A small sound classifier, trained from scratch: arch tdnn.
Rows from block 5 of a small sound classifier, named by matrix and row number. Each number is 50 + 10 x the weight over its row's rms, rounded and kept within 0 to 99. All counts start at 0. After the name is the row's rms in percent of the matrix's.
After each channel's rows are labels from the 100 clips, of 14848, where the channel reaches its highest value: "peak on" is the class under the peak. Only what is clearly more common there than usual is listed. The data: strings of digits, spoken by a formant synthesiser in many voices.
# conv: pointwise conv (model.blocks.5.conv.weight, 192x192x1), inputs 96-191

conv.54 105:53 55 49 55 45 58 43 62 42 56 51 62 45 31 57 49 41 53 58 57 54 45 54 59 46 49 47 48 40 45 58 41 42 43 48 51 26 63 49 35 41 55 53 42 37 50 60 58 36 60 39 57 53 65 51 55 33 57 46 46 58 54 32 40 69 61 34 49 50 68 52 49 36 44 47 40 53 44 48 35 54 59 44 48 60 28 62 66 41 45 76 58 55 38 40 50
peak on: /ʌ/

conv.88 106:47 41 52 69 58 80 70 45 45 52 52 48 51 52 73 53 43 50 39 36 39 38 46 47 45 64 67 44 53 50 54 56 50 44 36 57 52 38 26 50 52 39 45 55 56 50 51 45 46 35 40 54 48 59 42 23 53 46 53 41 60 57 50 32 62 29 59 66 54 51 39 56 52 51 43 51 77 56 73 53 40 47 43 42 55 27 40 41 43 36 34 41 51 46 60 82
peak on: /ə/

conv.106 100:59 54 63 49 59 59 48 67 58 47 61 45 50 66 55 48 50 51 31 45 33 54 45 49 49 67 67 54 40 46 42 50 52 54 50 62 62 48 46 31 63 46 43 49 47 35 51 67 69 36 60 55 56 43 55 52 73 49 42 45 37 57 69 46 42 50 45 52 58 46 48 47 49 47 45 51 31 64 54 40 35 44 51 34 56 47 47 28 62 61 42 64 27 52 49 67
peak on: /ʌ/; /u/

conv.180 113:37 49 39 63 38 49 54 50 41 41 63 37 45 59 64 37 38 53 58 56 66 45 49 56 37 36 51 57 44 43 84 45 46 35 46 45 68 51 49 50 56 53 44 42 51 43 40 51 41 32 45 38 48 50 61 56 67 38 48 53 72 47 50 42 52 57 51 56 55 66 45 45 45 48 61 47 37 58 29 42 27 40 47 49 54 40 46 47 62 56 40 75 43 53 46 35
peak on: /aɪ/

conv.158 104:53 42 59 58 56 63 59 52 51 54 41 39 41 61 42 39 57 46 56 33 47 56 64 44 68 42 58 49 40 44 46 64 44 56 52 49 41 40 44 41 57 42 62 82 41 38 44 38 54 53 62 57 60 39 47 38 67 46 44 46 44 36 61 37 57 58 45 50 46 39 45 41 44 56 58 33 59 47 64 58 38 30 53 38 49 35 62 51 50 50 46 45 47 48 52 48
peak on: /ɔ/

conv.98 096:60 49 49 57 37 31 59 50 44 32 53 39 44 34 62 49 43 57 38 54 68 35 38 41 61 47 42 47 45 61 44 45 47 52 49 56 45 51 67 41 42 50 68 62 64 50 48 42 55 72 54 49 45 36 29 29 39 64 53 61 59 35 39 39 56 52 37 61 39 57 50 60 70 51 44 41 48 60 36 56 58 47 46 37 52 50 53 55 37 49 46 62 38 50 38 44
peak on: /ɹ/; /aɪ/

conv.76 100:53 34 57 44 53 66 64 42 53 43 65 54 55 42 54 35 60 44 46 62 49 57 40 56 47 54 39 40 47 70 48 61 46 49 48 42 51 58 69 60 40 30 42 40 54 56 52 50 58 45 44 44 46 57 44 57 47 45 51 68 68 42 46 43 66 58 48 47 29 49 46 58 61 63 58 57 55 53 46 72 53 49 48 38 69 69 62 62 48 39 56 48 48 74 39 48
peak on: /ɹ/

conv.175 095:49 42 49 39 39 48 41 31 47 50 53 62 44 48 48 47 21 58 46 44 50 64 53 46 63 46 24 57 33 54 61 43 56 45 46 52 54 47 47 44 57 44 53 62 63 51 64 59 48 66 44 48 49 38 46 41 47 49 51 47 36 35 57 51 46 42 49 38 50 61 50 37 54 34 56 61 26 50 53 60 55 32 56 54 43 37 27 47 46 53 42 45 64 55 55 38
peak on: /i/

conv.152 089:46 57 54 51 52 40 58 48 43 33 54 64 43 45 56 26 56 70 49 44 54 61 70 52 53 39 63 55 41 63 40 51 58 51 50 51 66 51 54 43 31 56 43 45 33 39 43 55 37 36 56 53 50 52 49 49 54 58 65 48 36 80 47 55 20 61 65 47 68 60 54 64 52 67 51 49 46 43 48 57 68 65 39 40 42 62 54 61 49 40 51 76 36 46 40 60
peak on: /u/

conv.167 108:55 58 53 69 36 54 54 39 58 48 50 44 54 34 34 28 52 51 36 33 43 54 51 38 46 53 57 52 36 78 37 50 65 21 60 50 59 57 45 38 45 48 50 37 38 51 45 75 46 59 70 38 61 43 31 50 51 60 63 44 67 41 42 54 51 62 38 52 48 55 65 48 42 74 35 67 60 55 57 54 52 32 47 44 46 51 56 46 56 48 46 55 47 43 34 39
peak on: /u/

conv.94 101:33 74 58 65 56 47 60 41 44 49 38 47 57 45 45 53 57 55 56 42 54 56 44 49 42 38 41 58 66 55 54 45 63 47 57 47 40 63 69 42 59 53 44 71 38 56 46 49 51 66 63 39 50 71 45 61 76 40 49 54 34 57 50 40 46 58 47 54 57 47 44 56 58 50 27 51 65 40 49 42 63 55 45 63 65 45 45 50 41 45 50 45 68 49 43 49
peak on: /ɪ/; /aɪ/

conv.55 110:58 32 44 41 47 54 58 58 46 51 63 49 70 48 55 52 52 43 44 49 54 51 46 47 45 41 48 51 46 36 41 53 36 45 48 50 58 41 51 55 42 65 66 54 49 62 46 31 65 53 43 67 43 35 61 50 52 50 39 57 46 55 43 35 59 44 57 39 52 52 68 46 37 61 55 53 48 28 50 88 51 46 37 44 32 51 57 42 60 66 41 48 39 63 41 49
peak on: /i/

conv.113 097:49 53 56 64 52 65 48 43 63 52 37 57 51 49 62 61 47 54 47 54 33 51 45 68 46 69 62 34 55 66 60 54 59 58 59 59 58 58 44 48 51 50 63 47 43 42 49 67 34 47 53 65 39 55 47 44 64 60 32 36 61 50 47 52 37 26 48 63 62 56 38 69 71 60 58 52 35 52 38 39 51 50 46 43 46 62 41 47 90 51 42 55 54 48 48 52
peak on: /u/

conv.92 089:48 44 49 43 45 52 61 54 40 34 37 50 35 50 59 49 35 36 61 45 46 37 26 44 40 57 63 51 63 43 63 58 58 34 39 40 52 64 46 58 55 44 43 50 57 55 55 50 52 55 57 47 50 58 45 68 63 59 50 48 51 56 47 45 56 48 53 50 42 51 47 50 51 50 38 35 50 69 56 35 74 58 41 43 38 23 38 50 53 52 34 35 64 50 70 57
peak on: /s/; /eɪ/

conv.187 109:41 47 74 48 41 37 49 54 39 45 52 36 56 67 40 51 60 55 33 32 67 40 52 31 35 53 40 44 54 33 51 39 39 51 52 81 50 34 44 52 53 38 37 65 47 41 59 43 74 50 64 44 48 48 53 47 63 46 54 45 48 42 55 48 41 72 41 39 50 48 51 42 71 33 40 37 42 54 63 50 57 51 55 42 44 48 52 44 48 55 60 49 64 49 52 66
peak on: /ʌ/

conv.37 103:62 44 57 56 49 36 46 52 52 51 55 34 47 60 46 77 52 68 41 61 53 44 41 39 43 48 34 63 42 44 52 54 57 51 42 59 56 43 41 46 46 42 51 49 49 43 55 52 56 57 56 60 52 42 41 31 61 21 43 58 50 50 68 56 51 46 36 61 52 33 76 50 54 42 33 47 48 48 74 63 46 50 58 25 65 30 45 42 40 52 52 29 37 60 41 53
peak on: /ɛ/

conv.50 102:42 46 67 42 53 45 34 46 36 28 48 49 58 54 55 53 38 46 44 45 63 44 38 38 35 45 44 42 59 50 46 53 44 46 50 42 56 39 28 65 44 48 68 56 49 59 43 62 66 74 73 37 55 59 51 52 44 31 54 51 56 59 47 50 55 49 49 74 37 31 45 43 38 65 47 56 50 40 31 65 39 32 46 40 45 67 52 51 44 49 65 43 37 46 65 52
peak on: /ɛ/; /aɪ/

conv.41 107:47 64 56 48 52 61 25 49 39 52 44 75 51 46 49 48 61 38 54 45 53 43 30 42 52 58 49 43 53 59 48 46 58 61 40 59 36 45 46 45 48 55 52 29 52 45 48 56 72 44 53 47 63 43 45 33 47 40 42 61 57 63 56 50 51 54 45 38 52 46 58 60 50 45 35 65 33 51 64 50 31 49 60 47 33 49 45 33 40 45 41 48 61 58 64 51
peak on: /i/

conv.159 099:42 54 51 66 54 48 52 49 51 50 54 47 60 48 52 52 50 36 53 58 67 61 40 50 46 51 44 49 42 61 51 54 55 49 50 34 42 42 45 43 54 29 47 45 40 44 55 51 34 45 43 36 45 43 70 57 48 55 23 46 52 56 59 41 47 40 44 43 41 63 40 40 46 47 53 61 78 28 60 35 52 38 33 47 32 46 54 52 50 52 56 43 48 51 65 42
peak on: /eɪ/

conv.191 100:49 74 50 51 53 59 48 58 41 35 40 53 55 45 37 66 44 49 56 26 44 55 51 49 46 55 40 37 45 43 37 35 37 63 49 26 44 40 60 53 44 39 46 57 42 38 49 60 48 46 37 53 61 40 53 59 49 60 60 59 61 29 57 44 52 53 48 56 38 63 60 43 58 48 45 52 43 44 56 45 41 41 62 53 59 56 50 55 67 35 45 45 53 59 39 45
peak on: /ʌ/

conv.145 101:53 50 38 50 58 35 52 44 35 42 56 42 42 58 44 50 53 59 32 35 43 57 43 56 56 36 75 27 51 47 62 52 46 62 54 65 40 40 42 62 49 55 57 47 50 44 49 52 28 43 64 51 53 62 38 50 42 40 45 61 37 49 48 74 58 35 56 51 56 73 54 62 45 46 65 43 33 37 40 46 47 42 38 55 58 57 48 60 46 52 50 41 40 63 54 39
peak on: /aɪ/

conv.1 089:54 67 46 39 42 51 57 57 46 55 49 53 72 58 57 55 55 42 43 68 60 58 40 57 62 51 48 35 48 59 47 48 48 34 54 46 58 61 47 23 51 41 41 49 48 47 43 58 47 59 46 56 50 50 40 59 29 45 40 58 44 53 51 56 55 47 45 29 40 29 47 57 67 54 47 71 38 66 40 60 47 50 52 31 67 44 55 44 40 43 35 64 46 50 27 52
peak on: /oʊ/

conv.111 087:48 41 51 46 74 49 56 42 44 51 43 45 49 47 55 59 53 27 37 36 52 60 49 67 32 49 40 50 42 51 25 54 51 47 47 45 48 44 54 54 51 58 54 56 54 40 54 39 49 51 53 59 46 62 51 47 55 65 49 42 39 38 43 55 46 54 55 53 45 51 47 38 50 45 41 35 59 36 34 48 44 60 43 25 66 66 52 51 48 36 55 42 69 40 56 42
peak on: silence

conv.72 101:67 62 70 60 61 32 46 69 22 41 60 37 54 59 30 42 50 34 47 62 45 52 45 46 48 54 50 60 40 46 50 58 39 51 65 40 55 48 53 42 43 61 47 54 59 48 44 56 37 34 38 52 41 53 55 55 47 41 50 38 42 68 62 48 57 58 41 56 45 38 46 38 27 49 47 49 33 48 53 47 54 50 59 36 51 41 56 47 47 47 54 66 40 54 54 44
peak on: /eɪ/; /w/

conv.173 112:56 53 58 50 61 46 52 39 64 36 45 53 57 46 56 53 48 58 53 55 50 67 49 50 65 47 36 51 54 80 49 55 65 39 48 70 61 74 57 43 34 36 55 51 46 43 61 41 57 54 41 74 56 38 59 57 48 49 54 44 33 58 45 47 64 47 62 48 38 49 28 36 77 43 47 47 47 58 61 50 59 47 58 49 61 44 58 41 59 40 57 45 58 59 43 69
peak on: /ɹ/

conv.65 094:44 52 44 45 41 45 57 58 60 42 51 78 54 40 38 51 35 52 60 66 51 48 44 66 41 38 46 40 61 51 62 58 49 47 55 27 43 54 40 42 46 51 50 53 35 32 56 51 50 38 42 49 27 41 49 46 44 63 42 39 48 54 59 43 32 40 63 44 37 51 44 72 50 42 36 44 62 53 51 39 49 43 50 58 44 48 58 51 49 64 43 58 58 64 36 63
peak on: /ʌ/

conv.138 106:54 37 53 44 63 47 40 59 50 38 44 58 52 45 54 59 38 66 56 53 48 39 63 42 56 49 48 43 49 44 55 73 55 43 40 44 43 34 60 33 25 49 34 65 35 34 61 48 29 27 42 52 45 32 64 52 58 44 39 36 59 54 74 44 48 65 54 44 37 44 46 39 55 46 43 46 45 62 65 51 53 42 50 45 34 48 65 66 36 58 50 56 46 53 42 50
peak on: /oʊ/; /ə/

conv.126 098:47 40 53 38 52 53 55 48 48 42 57 61 47 62 30 46 50 54 47 59 51 59 54 47 46 51 47 36 33 32 61 26 54 33 54 60 53 49 55 62 62 64 71 40 65 49 43 50 61 50 60 46 57 72 56 59 49 58 49 49 36 52 46 72 46 79 52 90 45 53 55 44 50 51 55 53 40 35 55 48 38 55 61 44 63 76 39 54 50 44 48 42 39 49 56 65
peak on: /ɛ/

conv.99 088:69 45 42 57 37 65 57 47 52 39 49 41 47 44 43 59 46 45 49 56 58 48 47 59 75 37 48 43 56 47 42 52 42 46 49 41 44 38 60 44 68 48 41 67 51 63 69 35 37 45 50 29 55 52 39 55 50 47 35 38 41 44 44 54 48 39 48 57 47 58 57 43 62 49 67 41 64 63 40 37 62 65 47 53 45 35 50 67 54 59 50 51 35 37 60 61
peak on: /f/

conv.127 101:36 65 42 33 54 65 57 59 51 59 66 44 54 46 58 50 57 44 37 51 50 46 53 47 39 67 49 50 48 56 49 47 49 44 60 34 31 47 53 44 43 45 47 43 48 42 45 56 58 44 52 69 50 39 54 68 50 39 53 48 42 60 48 46 55 45 61 48 55 52 63 33 52 50 48 65 42 50 52 52 61 31 37 46 50 35 39 53 46 53 58 70 57 49 53 67
peak on: /ə/; /eɪ/

conv.2 108:55 54 59 61 34 45 46 42 51 37 36 56 53 64 57 41 65 60 42 58 45 51 43 54 58 43 47 49 49 56 75 41 66 51 34 56 66 50 42 70 47 38 39 60 43 42 41 60 62 45 37 51 49 64 46 31 57 58 73 59 67 34 50 47 46 47 37 57 49 45 34 54 51 48 48 50 60 46 61 36 59 71 44 37 62 62 57 54 71 59 33 58 56 49 70 65
peak on: /u/

conv.142 095:40 55 46 75 56 47 53 46 34 35 65 49 40 34 24 46 49 71 60 55 64 51 56 49 45 40 64 45 47 56 51 35 46 66 71 36 49 50 50 52 36 60 45 40 61 44 68 28 45 53 42 57 62 36 48 51 37 55 64 63 61 38 39 64 38 54 54 57 58 72 46 45 43 43 44 47 47 42 47 53 33 52 53 39 34 47 45 66 40 50 28 73 41 49 43 25
peak on: /aɪ/

conv.74 104:67 54 41 52 35 54 40 56 60 57 42 61 43 74 50 51 49 51 71 62 36 58 29 53 46 46 37 63 49 42 49 49 52 61 63 79 59 54 56 46 35 51 72 50 46 54 34 42 67 50 31 59 31 63 60 47 43 57 47 45 53 44 57 44 43 56 55 45 58 54 72 58 54 43 41 61 66 60 46 46 58 54 54 51 56 44 57 36 34 44 56 65 48 53 60 75
peak on: /ʌ/

conv.130 097:54 43 35 61 44 47 45 40 37 51 48 44 42 70 41 71 43 50 53 47 57 47 39 61 47 64 32 66 45 54 52 64 48 37 43 53 44 53 35 49 58 51 52 51 62 46 58 53 65 48 57 36 48 44 68 61 53 48 56 56 47 39 60 51 69 60 42 72 60 54 56 38 50 61 54 50 41 43 55 43 64 40 74 50 48 42 43 42 47 28 36 51 42 58 56 47
peak on: /ɪ/; /ɹ/

conv.83 107:57 62 30 46 58 50 38 60 53 45 62 50 44 55 41 44 53 37 53 57 63 50 67 73 40 46 42 39 51 48 38 48 51 57 60 48 45 52 43 52 56 56 49 37 62 63 53 59 52 56 47 50 46 51 58 46 54 57 26 54 47 42 62 43 53 41 52 49 58 60 64 45 52 47 36 37 49 38 61 57 48 44 51 56 40 38 45 49 50 75 36 44 39 32 50 53
peak on: /ə/

conv.81 100:32 43 31 36 46 36 36 45 45 33 52 64 38 51 55 42 79 60 61 67 49 55 59 45 55 65 56 39 54 67 43 49 37 55 29 49 43 43 47 48 37 49 67 49 51 49 52 69 62 47 41 54 55 63 50 54 45 47 47 71 39 63 54 56 37 52 56 62 55 65 39 64 61 39 51 49 38 58 52 39 32 42 42 43 41 39 67 49 50 46 45 47 50 46 45 41
peak on: /i/; /ɹ/

conv.144 101:59 38 48 44 49 45 49 58 58 46 58 39 59 45 66 53 49 59 42 48 42 40 68 60 25 45 50 52 29 50 66 57 57 59 46 54 47 41 55 52 47 40 63 48 62 37 58 62 36 55 51 55 42 72 60 48 42 70 47 47 57 41 38 59 34 47 48 41 51 60 48 47 64 59 45 47 52 48 58 61 62 47 54 55 46 39 37 48 59 45 42 36 52 69 51 40
peak on: silence

conv.177 104:61 68 53 36 40 54 49 53 52 53 36 57 45 47 65 58 56 42 32 53 62 42 50 46 62 43 44 53 54 53 51 49 55 59 58 35 53 66 63 37 59 32 44 65 62 49 40 51 30 34 46 55 47 56 55 65 53 55 25 38 66 50 45 50 38 46 42 44 41 38 47 56 64 48 57 53 47 52 44 33 49 57 41 57 49 33 45 48 62 47 53 51 39 57 34 40
peak on: /i/; /oʊ/

conv.183 101:48 38 46 51 49 64 43 43 32 51 59 47 59 40 50 57 30 50 42 57 58 69 52 58 39 57 44 60 38 38 60 50 56 50 50 54 65 71 35 68 57 69 43 57 41 39 39 33 51 38 41 50 56 46 64 40 55 43 35 56 20 42 55 47 47 47 44 43 66 62 65 45 53 49 61 51 49 42 50 68 47 48 51 37 61 57 53 37 49 69 41 58 59 36 37 77
peak on: /i/

conv.57 098:56 54 57 49 37 50 56 51 67 47 52 48 48 31 60 50 51 26 42 46 54 50 53 43 56 36 60 37 38 48 59 65 48 41 66 63 40 38 50 52 39 54 37 47 47 42 72 58 54 54 50 56 66 52 21 51 50 56 30 77 47 50 32 57 62 62 41 42 60 64 32 41 60 44 37 60 66 39 51 60 52 37 43 51 72 50 67 50 38 29 59 49 41 52 51 41
peak on: /aɪ/

conv.174 099:63 63 46 36 64 49 44 46 41 45 37 37 36 42 53 50 56 61 68 58 46 40 59 60 33 47 48 37 61 34 53 46 70 53 50 40 36 56 64 37 59 51 49 52 32 55 49 70 41 53 45 42 46 60 68 30 37 52 37 29 35 50 50 48 55 46 43 53 44 54 61 41 40 55 54 51 59 70 51 69 57 46 47 25 51 50 41 42 42 45 52 37 64 39 53 45
peak on: /t/

conv.139 104:39 66 46 54 50 33 64 57 46 36 45 48 59 65 62 64 57 65 47 50 46 33 36 33 63 52 38 63 52 45 62 42 55 34 47 52 53 51 53 45 54 59 45 58 46 52 44 33 42 62 75 43 51 56 48 66 61 34 65 57 61 59 50 55 37 57 53 38 46 43 46 56 57 44 49 49 64 34 36 20 62 61 45 72 42 44 43 62 40 57 37 43 50 52 50 50
peak on: /ɔ/

conv.95 106:59 39 51 38 33 54 52 52 45 52 33 66 54 65 40 62 56 52 43 46 27 45 59 69 57 66 68 31 51 47 48 28 45 54 45 65 35 64 48 59 51 47 60 50 39 64 57 50 66 56 61 43 51 72 53 44 46 43 51 53 79 51 39 48 54 72 53 51 46 53 63 62 65 47 53 52 60 41 74 46 40 48 54 52 52 66 59 40 39 48 71 48 45 60 40 46
peak on: /ʌ/

conv.115 101:62 51 56 52 46 40 52 55 63 42 51 57 48 68 43 43 45 42 67 53 58 59 37 59 38 42 30 53 28 43 62 52 17 57 44 46 55 45 47 43 70 57 53 40 43 57 41 45 66 50 49 45 59 64 55 64 45 38 66 46 51 58 64 37 50 50 47 65 33 42 58 40 41 56 68 54 51 46 54 42 45 46 49 56 40 40 42 59 53 41 40 50 48 49 49 60
peak on: /ɛ/; /ɪ/

conv.48 093:59 44 52 52 30 39 45 64 43 54 32 47 42 63 33 23 49 61 57 41 52 58 39 52 50 55 32 46 47 51 58 35 50 45 57 23 65 50 47 55 47 55 40 34 38 44 48 38 46 59 58 49 44 44 39 56 44 51 51 59 63 55 44 65 64 46 50 58 49 43 74 36 43 53 53 49 54 40 44 45 63 30 63 37 50 34 52 55 39 36 48 53 64 67 41 47
peak on: /ɛ/

conv.124 098:71 21 56 55 38 63 50 43 37 47 39 51 53 46 39 48 48 43 62 51 45 63 42 48 42 55 44 48 55 50 35 36 62 26 54 47 59 52 43 50 41 52 50 66 61 47 70 46 32 32 53 53 40 60 46 55 53 49 45 62 61 47 52 32 44 39 50 64 56 42 39 39 58 27 40 60 54 71 54 32 51 38 43 41 48 53 42 60 70 37 56 47 42 54 35 55
peak on: /aɪ/

conv.122 098:57 41 45 51 40 57 46 56 61 47 52 46 54 56 47 51 44 60 45 43 60 48 36 50 51 69 39 44 33 52 51 64 68 49 54 28 69 52 38 49 62 52 43 39 30 53 43 31 46 51 68 43 55 55 41 54 49 54 71 62 60 43 58 54 52 62 52 65 43 47 53 38 57 45 49 38 42 57 57 46 63 31 48 46 62 51 51 55 49 65 46 47 50 74 38 43
peak on: /ɛ/

conv.120 094:52 37 46 42 48 51 58 49 46 50 35 44 83 39 43 71 39 51 59 56 43 52 52 76 66 50 49 45 31 40 31 49 65 42 53 49 47 58 50 52 41 60 39 51 58 53 54 43 53 62 36 46 42 47 38 38 48 53 51 43 57 37 51 44 58 72 56 32 39 50 42 43 51 52 65 43 73 67 52 45 41 61 32 62 51 47 49 60 51 63 45 37 62 50 50 49
peak on: /t/

conv.121 098:41 46 42 67 48 46 54 56 39 53 53 50 60 52 52 40 46 38 57 47 35 44 54 54 48 51 37 49 52 45 51 63 47 33 49 43 60 40 22 70 57 52 50 57 46 28 81 50 50 46 61 39 50 53 49 49 60 50 73 44 45 59 68 40 47 47 33 38 51 50 38 58 45 74 46 44 54 55 49 46 32 48 63 38 51 57 56 39 47 64 47 36 48 52 58 60
peak on: /aɪ/

conv.53 105:44 64 43 51 46 57 41 62 42 34 53 35 50 55 43 38 45 53 51 42 59 50 55 65 45 53 44 34 53 57 47 51 58 37 41 38 56 33 62 53 40 50 33 63 36 48 43 45 57 53 60 47 37 58 66 57 57 37 78 47 48 45 53 24 51 42 49 34 54 34 57 52 50 57 35 52 49 44 54 67 40 38 48 49 41 44 45 49 42 57 54 49 47 58 50 49
peak on: /f/

conv.108 097:51 67 46 52 64 53 46 53 60 47 51 61 60 52 41 44 53 40 36 76 49 36 28 52 33 45 54 48 34 43 39 36 62 22 41 48 55 56 62 36 43 55 49 61 40 55 62 60 34 50 51 35 60 43 45 39 62 62 44 57 54 56 44 36 57 48 52 41 64 52 46 31 70 53 51 49 47 65 66 32 37 46 34 44 34 57 48 39 43 50 41 39 46 57 61 37
peak on: /ə/

conv.103 106:39 63 50 39 48 55 62 50 60 57 39 65 50 71 42 67 50 47 25 72 46 32 25 58 52 49 43 40 52 59 43 41 47 40 51 43 54 40 47 60 45 62 52 50 45 61 52 25 50 39 50 45 66 50 54 48 34 47 48 39 53 54 59 46 48 50 50 32 37 31 56 55 56 51 47 71 34 45 29 43 51 57 45 66 49 67 51 50 45 51 52 60 48 60 61 55
peak on: /oʊ/; /i/

conv.89 097:64 55 62 48 58 53 38 56 53 58 56 44 37 44 48 52 57 43 62 54 47 55 46 57 52 42 36 36 50 42 47 70 53 55 46 48 45 46 49 49 36 54 34 65 39 62 68 44 54 54 62 68 46 52 54 51 51 47 60 57 51 49 43 35 48 56 51 46 45 43 61 68 82 48 59 44 30 33 56 48 58 38 56 63 51 52 35 36 44 28 52 62 40 57 50 64
peak on: /f/; /aɪ/

conv.118 097:62 68 51 36 47 33 68 41 47 46 59 50 39 47 48 29 54 43 34 48 44 46 56 54 48 33 76 50 54 48 51 54 46 32 38 42 41 58 46 49 45 35 76 44 69 54 48 28 51 55 56 42 62 41 38 54 48 57 42 35 30 43 46 51 41 53 50 61 54 51 59 71 46 54 33 48 42 38 57 49 41 57 45 40 57 60 41 46 63 53 52 48 49 46 56 53
peak on: /ɛ/

conv.73 099:48 69 56 45 61 51 55 57 54 66 42 57 50 43 42 68 52 42 55 66 50 52 39 43 45 45 60 46 43 40 31 42 40 32 60 46 45 56 42 37 54 59 51 31 46 36 47 63 72 55 57 60 35 44 28 49 59 45 44 58 41 51 39 44 51 26 52 54 44 61 52 30 54 56 45 57 35 63 54 51 50 24 53 59 43 44 32 46 41 66 37 57 47 51 49 56
peak on: /oʊ/

conv.163 101:50 51 40 26 38 39 63 45 47 43 52 53 48 41 68 55 51 59 67 47 52 54 58 58 47 44 61 49 43 34 54 43 44 46 47 33 57 51 43 58 43 53 57 45 59 72 50 41 40 41 46 53 41 44 55 46 53 28 41 63 38 48 52 71 44 47 39 57 49 38 35 55 51 51 43 53 44 65 47 52 60 72 46 39 47 59 39 41 50 59 61 40 58 40 35 50
peak on: silence

conv.119 092:46 43 48 40 48 62 50 58 46 54 45 55 68 48 64 44 70 52 59 53 50 36 51 51 27 50 66 42 61 66 47 49 29 52 40 49 42 69 51 62 57 66 49 58 68 55 34 46 43 46 46 51 54 53 53 72 64 40 49 50 36 45 45 52 55 56 35 39 26 42 51 52 51 56 47 62 60 53 67 43 43 68 47 40 57 36 42 51 40 59 44 53 51 54 39 38
peak on: /t/

conv.114 099:45 51 39 51 57 50 43 67 56 53 53 43 56 54 50 42 45 56 65 36 56 39 51 66 46 51 56 40 62 50 55 20 40 38 54 48 60 43 39 39 35 34 54 28 57 46 46 46 28 43 57 52 43 57 39 35 35 61 58 38 53 31 42 34 50 60 34 38 61 41 51 48 49 53 40 64 40 41 66 49 49 51 46 41 30 46 62 70 54 49 54 64 60 48 62 64
peak on: /u/

conv.105 103:60 38 71 67 68 72 51 47 34 25 37 52 46 46 51 44 43 49 35 50 45 69 49 55 46 52 48 44 57 70 44 63 54 47 36 53 49 41 56 61 45 48 47 52 43 42 57 58 54 44 55 50 60 55 56 43 37 36 42 38 64 49 41 46 47 33 48 41 57 56 35 50 67 56 42 63 53 60 62 53 60 50 52 55 56 47 43 48 57 45 60 52 56 53 73 42
peak on: /ə/

conv.125 096:65 57 64 48 67 54 51 39 51 50 46 48 41 58 49 61 47 61 55 43 41 58 48 39 50 31 46 48 66 53 55 51 65 54 60 34 52 39 30 47 50 59 52 39 48 55 49 35 50 46 67 60 58 37 51 68 45 39 54 43 54 29 66 68 48 45 53 61 61 58 39 47 40 34 51 43 59 62 52 53 52 31 45 48 40 66 38 52 36 51 56 51 46 48 36 52
peak on: /ɪ/; /ɔ/